From a checkpoint of a small image classifier: arch nf_resnet.
Rows from block 2 of a small image classifier, named by matrix and row number. Rows with one number belong to one channel. Each number is 50 + 15 x the weight over its row's rms, rounded and kept within 0 to 99. All counts start at 0.
After each channel's rows are labels from the 100 images, of 14976, where the channel reaches its highest value: "lies over" is the class under the peak. Only what is clearly more common there than usual is listed. The data: seven-segment displays showing three digits.
# convs0: first 3x3 conv (model.blocks.2.convs.0.weight, 96x96x3x3, standardized in use, each kernel summed), inputs 0-95
# convs1: second 3x3 conv (model.blocks.2.convs.1.weight, 96x96x3x3, standardized in use, transposed, each kernel summed), outputs 0-95

convs0.20:48 45 44 20 51 54 45 47 12 46 62 54 47 50 51 56 26 57 34 29 62 22 52 38 25 56 53 71 28 38 51 62 54 49 47 53 27 71 50 63 58 45 47 44 53 42 50 39 49 55 48 54 62 48 71 63 00 65 34 53 76 10 65 65 64 70 58 45 56 52 48 56 60 37 36 59 67 76 41 53 47 42 48 28 47 61 53 65 61 50 62 56 49 60 62 53
convs1.20:66 52 36 39 38 65 68 21 55 49 64 44 32 49 48 48 42 45 29 44 39 41 26 77 39 54 42 42 26 55 46 53 55 39 60 67 22 40 30 48 31 32 33 52 30 29 58 54 41 37 19 56 46 44 19 44 42 44 39 52 47 35 47 53 37 32 47 52 22 48 47 28 80 50 62 57 34 25 32 30 14 44 31 35 76 31 40 29 28 44 42 37 37 59 36 35
lies over: lit segment

convs0.69:40 49 42 53 90 40 12 53 28 59 45 31 37 37 33 56 49 51 46 76 52 39 47 25 59 61 46 66 37 79 54 60 50 55 67 36 33 44 53 29 31 49 25 46 66 56 56 74 54 38 56 46 31 60 68 84 60 71 54 73 54 70 40 48 28 35 48 54 56 68 50 48 42 42 13 40 37 63 39 41 57 22 41 16 43 44 45 54 57 32 66 62 55 68 57 59
convs1.69:44 37 59 44 77 74 53 33 68 30 65 42 38 47 54 50 62 85 38 64 82 43 65 56 51 67 55 15 54 61 68 51 42 67 57 55 53 44 48 49 48 45 66 50 39 76 63 49 45 54 33 74 56 66 31 65 52 41 45 78 63 53 68 65 58 60 64 26 49 03 55 66 33 54 46 68 66 55 38 51 52 53 35 46 58 36 61 75 72 69 30 45 53 40 84 56
lies over: surround

convs0.60:32 63 49 38 57 58 49 42 70 41 54 34 65 50 56 50 34 62 52 99 41 09 30 58 55 52 69 47 47 58 48 70 45 50 32 56 69 60 44 48 65 43 72 62 40 46 55 17 64 40 57 57 51 44 47 54 45 57 57 40 51 42 69 53 35 45 35 58 61 63 45 38 51 59 38 34 45 51 35 55 54 33 54 49 33 63 51 42 66 60 73 47 61 48 68 12
convs1.60:62 50 59 75 52 48 53 62 39 44 48 59 46 40 57 47 53 38 61 15 57 99 49 40 48 51 62 53 27 56 74 46 38 44 37 18 30 61 61 44 83 66 45 47 53 76 44 60 62 34 54 36 13 36 40 38 67 49 41 43 41 33 46 43 37 71 61 77 16 19 66 48 44 51 38 45 39 50 48 43 50 68 58 34 48 36 44 61 29 36 34 51 67 55 41 76
lies over: surround

convs0.23:40 62 42 44 38 65 41 59 70 29 40 61 34 44 81 30 64 18 57 37 56 63 24 64 14 42 78 23 44 53 20 44 05 42 34 49 54 46 35 59 73 80 43 68 58 49 48 35 52 47 54 55 40 64 52 56 38 43 50 50 49 46 86 60 44 54 39 60 54 50 61 74 50 58 34 47 52 33 49 25 51 46 66 68 51 58 77 65 31 54 64 51 45 41 57 32
convs1.23:54 52 55 52 43 27 07 44 37 50 52 67 38 51 63 72 47 50 39 35 61 38 65 34 70 64 30 52 48 40 55 79 51 50 53 53 30 53 64 50 26 47 67 52 50 49 36 46 51 71 56 57 49 48 47 53 61 51 61 43 43 36 52 31 80 78 45 54 49 63 45 51 41 49 49 68 56 70 64 99 49 83 45 36 52 46 41 73 08 49 52 57 52 55 64 96
lies over: surround

convs0.41:36 68 56 47 53 59 39 53 59 26 52 19 48 44 71 51 35 40 69 48 67 55 32 28 40 63 60 38 49 46 41 39 15 38 47 16 40 53 66 57 53 59 40 66 45 57 34 52 63 54 69 55 54 62 30 70 43 21 92 58 17 20 47 50 17 75 50 31 57 52 71 35 43 55 55 54 41 52 62 53 76 42 59 43 47 61 42 44 62 35 79 51 61 72 50 60
convs1.41:83 54 53 66 32 55 41 36 53 54 55 64 58 65 69 88 72 45 18 44 39 48 71 38 43 35 25 45 50 59 60 44 66 76 34 46 50 62 74 41 33 44 54 50 55 19 47 48 24 50 62 34 32 50 43 66 49 45 50 47 41 71 46 21 31 41 37 48 20 54 58 45 46 46 76 38 41 31 45 43 62 99 62 75 40 50 40 34 46 60 53 51 51 41 35 52
lies over: surround

convs0.89:46 50 19 38 47 60 83 35 25 67 57 61 59 63 65 27 47 53 43 44 53 32 37 55 50 56 57 37 39 53 20 45 21 42 55 65 35 63 40 51 40 59 71 54 56 55 41 39 66 63 23 49 59 61 61 50 54 76 20 58 68 49 24 64 44 38 57 89 33 49 63 57 52 78 28 76 47 20 55 36 68 43 26 45 66 59 39 48 51 39 45 37 36 40 45 75
convs1.89:42 38 59 53 40 29 47 59 47 58 61 58 53 72 55 58 50 46 35 53 31 52 50 66 68 49 23 75 53 35 46 46 40 25 70 89 54 45 43 60 50 39 38 25 50 40 71 70 45 24 36 36 46 66 64 60 51 75 52 63 42 47 40 52 64 47 85 22 44 69 54 59 51 57 48 50 61 87 46 46 44 61 53 35 63 99 65 28 58 57 71 68 44 66 44 30
lies over: lit segment

convs0.81:35 55 52 79 45 37 08 52 54 47 43 24 41 56 51 24 69 50 51 44 51 50 14 36 53 34 72 81 29 66 00 55 49 70 66 39 65 58 48 56 40 75 32 36 62 58 64 79 57 48 52 46 59 36 63 57 68 52 42 55 50 45 46 49 27 60 47 54 42 65 39 43 65 51 21 47 45 63 54 47 51 42 57 31 46 30 57 51 62 58 54 71 62 79 53 47
convs1.81:63 48 58 37 49 52 57 57 47 59 76 44 68 45 40 39 49 66 62 39 57 41 57 53 45 50 82 31 58 55 49 66 40 70 44 32 52 41 52 59 53 65 65 69 49 88 33 47 69 81 71 69 43 60 51 30 45 61 56 55 60 63 75 53 55 54 38 91 79 39 08 42 06 45 56 64 81 45 58 55 42 50 53 50 44 55 29 64 71 47 60 55 57 42 57 67
lies over: surround